config.toml
horizontal_flip = true
translate = 0.12
embedding_dim = 128
am_softmax_scale = 16
beta2 = 0.99
shampoo_beta = 0.99
l1_shrink = 0.003
steps = 30300
warmup_steps = 6060
Rows from block 5, named by matrix and row number. Rows with one number belong to one neuron. Each number is 200 + 40 x the weight over its row's rms, rounded and kept within 0 to 999. All counts start at 0. After the name is the row's rms in percent of the matrix's.
# fc1: MLP up (model.blocks.5.mlp.fc1.weight, 1280x320), inputs 0-63
# fc2: MLP down (model.blocks.5.mlp.fc2.weight, 320x1280, transposed), outputs 0-63
fc1.979,106,195,51,122,197,237,165,218,197,254,256,208,215,223,173,185,248,205,275,173,230,258,221,193,179,165,225,283,176,182,226,162,173,225,160,244,198,327,209,139,283,183,203,229,179,205,134,177,51,236,196,210,229,186,192,155,159,234,219,162,174,207,164,207,282
fc1.980,098,181,172,276,159,168,196,176,173,152,185,166,227,249,187,205,269,119,202,198,189,161,192,184,210,166,103,191,178,194,181,236,181,203,178,208,196,154,197,127,148,239,231,225,192,218,194,151,184,266,181,162,248,208,162,221,359,190,136,186,201,184,211,128,148
fc1.981,093,260,192,195,173,161,268,212,250,160,244,240,257,195,240,184,244,198,231,224,217,202,184,151,215,174,168,236,263,189,190,274,251,227,171,195,236,192,250,231,272,165,259,171,219,227,227,161,244,225,229,214,160,178,180,218,149,139,175,162,252,159,179,197,139
fc1.982,111,132,245,179,186,208,220,236,151,206,202,158,158,177,250,205,159,202,192,245,221,223,261,165,257,246,156,131,145,183,223,238,186,177,138,261,174,175,189,180,191,216,167,214,166,202,307,221,266,189,182,194,186,194,178,258,138,192,184,191,220,232,197,187,157
fc1.983,085,197,230,204,218,255,207,190,220,207,193,195,244,222,246,135,274,194,214,181,181,138,169,137,214,196,192,185,207,220,161,147,199,242,189,257,227,154,204,215,209,216,123,222,315,222,189,174,196,227,168,204,223,146,248,234,262,246,199,217,310,241,237,285,212
fc1.984,113,97,209,199,194,175,161,242,147,197,234,182,51,247,188,180,219,217,202,182,166,246,239,145,168,237,273,184,270,159,185,185,213,315,207,183,224,213,180,219,250,192,164,206,243,245,186,289,237,175,167,214,191,215,206,172,254,181,241,193,221,214,179,262,201
fc1.985,108,176,250,186,174,231,200,204,155,189,224,161,224,223,204,163,188,220,183,238,228,190,278,162,183,277,191,123,168,188,247,200,145,253,133,256,223,130,194,215,211,139,149,194,164,158,264,191,279,145,181,164,167,180,133,234,198,220,206,176,176,348,201,187,103
fc1.986,114,209,260,172,192,176,144,172,191,151,196,228,207,188,229,231,131,206,207,178,253,200,211,219,208,89,160,197,225,220,164,183,217,154,333,216,246,215,251,169,106,247,177,231,246,204,99,126,244,186,206,181,227,268,189,202,239,283,205,198,259,193,240,131,158
fc1.987,102,214,239,175,150,207,216,186,178,160,187,192,261,256,186,191,203,120,197,204,168,274,221,175,147,288,216,223,226,204,225,209,216,173,201,221,245,186,241,219,195,277,242,216,226,141,241,224,178,163,165,174,211,185,276,211,179,158,130,206,303,165,250,192,218
fc1.988,106,159,177,188,277,237,276,200,257,262,278,189,209,190,275,217,201,213,207,90,195,188,186,187,212,210,208,183,235,163,194,268,127,71,183,117,223,196,219,195,213,219,231,116,213,232,157,149,209,208,186,154,217,194,164,242,206,193,231,172,200,229,187,223,209
fc1.989,103,183,270,221,235,244,167,285,248,214,202,117,273,196,144,170,244,238,201,233,168,151,273,139,199,200,217,259,164,203,156,196,187,237,188,242,148,253,174,205,162,129,181,168,196,168,187,205,144,234,211,210,253,161,166,235,181,98,195,199,183,213,214,162,203
fc1.990,093,200,103,199,217,199,237,179,231,200,243,265,203,177,191,171,215,214,269,94,184,218,200,193,191,187,313,204,173,130,244,221,153,258,181,211,166,253,212,207,301,220,199,191,189,189,140,185,66,208,163,220,191,176,185,204,139,232,238,140,183,171,196,287,237
fc1.991,104,209,274,225,217,199,178,221,121,155,256,147,204,155,204,205,192,60,245,196,159,206,197,148,222,176,184,245,200,257,175,193,205,218,143,167,180,196,177,169,199,201,169,275,239,198,349,161,344,121,186,200,216,228,190,107,230,134,235,157,205,241,205,178,134
fc1.992,108,186,234,257,165,319,259,214,200,193,241,226,240,244,261,207,253,202,219,189,186,211,215,190,238,192,195,310,245,302,192,143,194,227,130,283,201,227,184,205,174,204,185,185,156,206,182,239,175,243,211,251,220,144,307,201,225,201,240,259,213,207,174,227,190
fc1.993,095,198,171,237,214,198,251,231,210,201,188,247,255,199,198,204,176,262,175,280,199,203,238,219,239,260,162,170,155,161,232,205,140,256,135,331,256,230,96,155,237,242,186,199,311,229,195,187,177,189,225,296,155,224,214,228,153,214,215,163,163,276,251,144,166
fc1.994,099,147,302,179,235,171,252,161,195,165,208,208,247,253,127,248,203,184,233,223,175,166,171,115,190,210,146,97,179,156,182,105,209,243,212,217,253,229,233,154,104,204,148,104,202,204,273,251,190,239,184,239,205,216,217,250,198,149,177,212,165,258,223,198,193
fc1.995,106,202,212,220,286,168,226,158,206,205,186,256,206,177,279,154,194,189,220,139,97,187,196,229,304,117,213,190,201,198,164,187,184,224,213,202,251,219,197,225,179,236,209,222,227,205,178,187,315,174,252,225,197,156,262,235,151,219,213,198,178,173,213,171,174
fc1.996,099,204,206,190,188,153,218,237,181,196,209,223,208,231,201,239,227,244,186,190,182,200,189,257,192,168,212,195,206,187,176,133,197,294,179,178,193,283,281,190,166,272,200,198,196,122,225,191,192,247,181,200,272,196,182,221,238,154,205,227,290,136,129,199,152
fc1.997,089,168,214,184,211,182,262,204,203,202,192,199,107,163,173,164,166,201,169,203,135,184,215,175,209,241,177,174,189,159,200,252,226,266,217,194,200,224,143,182,154,192,261,226,265,165,254,216,165,103,198,221,199,177,159,201,264,201,267,137,249,177,196,236,236
fc1.998,094,230,210,229,199,252,188,186,233,205,106,233,202,120,209,202,124,205,199,247,196,223,202,184,209,156,171,182,180,170,211,222,227,89,250,228,154,218,205,232,190,208,216,177,228,178,209,233,199,320,226,192,212,194,297,93,182,126,129,177,186,227,202,229,193
fc1.999,108,229,206,172,194,94,196,216,196,208,194,138,178,267,203,240,151,162,203,194,221,203,135,194,177,196,190,202,264,230,161,171,239,200,147,132,154,166,159,186,239,227,185,226,183,250,249,232,336,187,152,210,174,204,210,214,150,195,274,264,135,115,232,174,160
fc1.1000,089,88,179,231,264,202,238,192,182,190,237,187,219,208,221,209,226,190,176,214,185,170,240,249,197,203,205,220,195,189,167,185,271,229,256,196,294,205,229,213,144,229,145,158,204,227,222,226,200,305,222,198,271,215,188,125,207,229,196,163,182,237,172,193,207
fc1.1001,094,132,203,205,223,190,202,221,159,165,157,205,183,244,199,167,194,267,222,199,207,182,223,292,279,188,236,267,215,102,154,229,204,205,223,209,196,198,152,231,196,227,202,201,257,168,144,207,168,273,176,213,191,131,226,157,265,254,188,169,205,219,289,193,173
fc1.1002,104,181,295,167,233,206,263,311,239,325,211,217,192,177,216,187,183,201,177,228,280,204,194,36,174,216,187,169,203,205,185,205,200,222,158,210,158,160,203,151,139,184,162,180,211,246,290,194,216,184,221,211,273,172,192,219,184,165,183,159,198,197,209,223,214
fc1.1003,104,231,172,223,209,191,200,178,171,202,223,206,163,212,178,192,175,126,191,236,232,156,222,218,248,191,182,201,212,203,140,239,196,210,167,251,193,135,208,199,233,187,268,229,205,163,219,224,241,271,188,198,231,195,194,209,246,267,221,136,235,261,206,155,129
fc2.979,098,218,275,254,178,154,209,198,195,268,245,175,153,183,193,175,218,180,270,198,159,182,224,168,130,290,261,270,162,212,306,173,255,195,174,249,216,162,218,229,153,290,209,184,185,210,226,175,221,183,212,187,202,199,204,226,203,168,187,154,197,211,220,177,249
fc2.980,102,211,271,189,235,184,217,229,208,134,199,183,228,219,170,136,184,220,248,213,197,151,214,186,161,185,164,223,260,163,121,197,216,254,172,249,277,190,167,117,228,261,190,196,253,221,155,221,240,219,215,193,240,258,244,206,203,185,190,172,196,188,209,197,152
fc2.981,096,208,200,208,223,188,285,206,143,210,168,216,211,221,250,168,198,215,214,250,213,298,214,226,228,117,220,283,230,260,221,215,305,157,211,243,232,176,235,170,240,212,184,146,103,216,221,188,239,252,236,223,155,183,223,196,209,200,234,173,224,127,228,178,150
fc2.982,099,295,201,235,227,227,199,284,218,210,184,197,193,205,197,157,158,275,228,199,190,184,241,200,121,193,219,241,184,159,199,253,193,207,213,136,195,170,215,133,198,232,213,174,151,265,67,200,206,163,221,183,134,235,214,174,222,195,300,229,180,213,227,152,200
fc2.983,093,245,302,239,197,166,156,206,228,237,159,114,287,166,176,242,315,204,218,179,151,301,185,219,170,185,267,239,196,176,181,273,178,176,184,231,224,170,198,178,155,224,199,213,202,207,247,179,267,122,185,207,209,218,219,155,175,234,195,220,248,159,251,209,184
fc2.984,113,229,231,216,183,156,233,177,231,178,207,207,181,141,221,217,233,146,214,125,200,148,236,219,170,133,213,235,172,160,197,125,189,88,205,238,121,159,157,222,174,209,133,154,192,152,110,201,217,186,144,263,198,187,212,169,229,211,116,242,156,188,195,191,208
fc2.985,106,228,175,188,210,199,177,252,236,202,314,236,148,148,190,199,207,231,173,173,192,190,197,270,198,194,269,212,159,169,226,156,178,189,224,222,233,269,265,199,213,326,204,247,149,215,138,236,203,204,184,187,182,302,155,190,235,204,245,260,201,298,233,189,236
fc2.986,106,160,216,252,160,194,185,206,191,233,186,289,268,146,266,160,211,184,148,176,266,192,154,234,177,201,246,165,161,129,202,133,201,229,162,204,146,205,206,210,226,245,190,165,152,224,201,169,162,182,186,221,200,118,218,234,166,243,238,173,182,206,204,161,119
fc2.987,103,210,136,221,306,167,222,200,177,86,185,208,163,180,188,155,151,300,191,245,203,211,197,202,175,272,245,191,169,221,177,184,217,101,184,184,204,182,282,229,198,214,223,187,227,199,190,264,121,158,229,206,166,182,187,197,266,207,230,251,226,168,249,187,95
fc2.988,101,175,174,173,194,245,212,228,207,148,152,215,204,192,219,272,225,194,143,220,228,198,179,244,177,213,207,227,194,179,235,137,194,177,161,210,188,203,198,231,157,200,164,207,239,225,196,174,206,180,201,164,183,195,231,162,162,233,208,138,226,195,158,163,205
fc2.989,100,222,135,213,293,193,183,191,246,241,143,207,91,200,157,159,254,320,251,178,169,166,248,165,188,214,181,232,201,171,164,171,218,183,226,181,205,224,249,262,224,202,221,167,226,199,169,227,273,213,259,263,247,165,188,159,158,231,205,221,139,218,201,180,167
fc2.990,090,281,208,226,219,181,179,249,206,190,290,169,231,155,219,237,183,147,212,197,221,193,192,185,133,207,252,229,208,199,220,146,209,200,206,194,254,270,214,194,173,348,157,224,236,217,132,175,207,192,190,178,175,198,236,172,160,243,190,211,141,232,244,200,178
fc2.991,103,250,175,192,199,211,206,268,233,209,265,200,170,184,172,226,196,277,179,206,245,138,165,200,201,278,200,119,193,136,206,126,194,120,174,188,245,247,201,191,203,298,196,47,193,197,197,196,224,170,162,192,201,192,172,151,208,180,121,218,167,180,244,199,198
fc2.992,096,191,132,234,234,201,213,193,236,183,213,228,276,171,203,172,189,222,184,162,161,185,246,215,187,141,188,196,198,192,208,187,134,211,200,208,223,236,235,228,199,167,217,197,210,242,206,220,205,190,248,155,140,207,214,150,262,180,197,180,188,248,152,161,217
fc2.993,088,167,160,234,183,221,181,182,239,149,234,182,202,253,239,226,184,198,246,183,228,190,160,264,171,90,164,238,219,204,186,196,196,183,223,184,209,220,189,169,208,207,122,222,237,197,165,194,138,206,246,156,202,125,194,201,265,277,256,188,203,268,139,178,178
fc2.994,094,232,178,177,161,206,202,160,242,141,237,62,196,200,231,255,186,182,249,145,207,205,208,221,158,193,148,300,155,199,198,197,200,143,165,212,213,173,209,184,221,261,169,223,196,208,230,191,139,148,216,239,202,183,220,195,143,164,199,227,212,218,226,172,211
fc2.995,111,169,171,237,236,154,194,239,205,220,159,232,180,199,207,146,218,130,223,185,105,205,158,269,177,140,236,200,214,181,197,201,210,127,151,176,206,208,145,198,216,247,230,202,229,222,113,331,203,197,249,168,222,206,130,196,244,177,164,194,199,287,275,161,275
fc2.996,099,208,186,212,191,240,199,225,238,203,174,225,229,247,176,213,178,207,198,169,192,251,124,213,117,218,184,161,236,194,94,206,225,228,191,173,239,207,211,272,279,203,192,201,252,186,203,263,204,170,270,219,198,164,214,199,175,165,174,218,190,206,208,121,225
fc2.997,095,179,192,192,232,195,230,130,205,132,192,159,170,230,146,259,249,293,237,247,256,188,255,212,157,155,203,263,241,225,198,205,187,181,116,237,206,191,124,256,149,181,178,217,157,161,237,238,196,232,174,226,290,155,198,147,233,156,226,130,179,205,209,203,166
fc2.998,093,203,223,175,195,184,213,186,133,94,196,206,171,238,246,228,229,55,197,254,227,228,196,166,248,211,211,216,232,184,185,240,157,139,234,193,155,141,222,270,137,185,133,148,186,154,247,200,210,193,188,218,134,153,167,158,239,50,127,211,122,162,285,184,204
fc2.999,098,160,236,208,230,225,203,312,186,211,147,211,159,181,187,237,193,195,272,111,149,172,184,170,168,181,246,167,218,183,153,205,149,190,200,244,158,136,259,203,154,225,160,149,138,288,202,216,237,150,150,255,178,221,199,140,252,168,108,214,188,156,230,209,142
fc2.1000,100,242,183,222,172,177,223,181,167,257,260,182,207,211,217,184,207,182,202,246,233,176,220,189,206,223,210,228,197,179,130,133,147,155,212,275,209,211,159,266,132,244,175,188,241,271,237,221,149,196,232,150,216,163,201,113,305,130,170,158,91,160,229,183,178
fc2.1001,097,207,145,162,241,197,230,253,159,189,202,204,201,207,242,187,174,210,176,254,223,190,181,188,223,229,237,260,232,157,140,197,190,222,263,197,179,196,165,180,239,256,198,209,168,222,175,181,124,161,204,189,232,224,204,244,254,202,216,178,192,141,248,161,213
fc2.1002,103,197,276,230,227,212,166,230,111,173,137,154,197,202,227,197,216,243,216,210,131,235,204,256,183,109,165,175,214,228,180,180,200,160,199,198,272,103,151,193,249,190,237,239,242,199,96,198,171,198,172,165,222,218,196,227,155,189,168,211,187,130,173,195,178
fc2.1003,102,145,231,173,114,209,251,160,161,254,214,221,252,172,170,198,239,158,268,208,179,207,183,271,249,135,208,275,228,188,82,208,180,201,163,123,172,203,143,236,145,220,97,132,149,271,204,171,308,227,218,170,176,233,247,139,187,203,136,159,155,166,126,128,195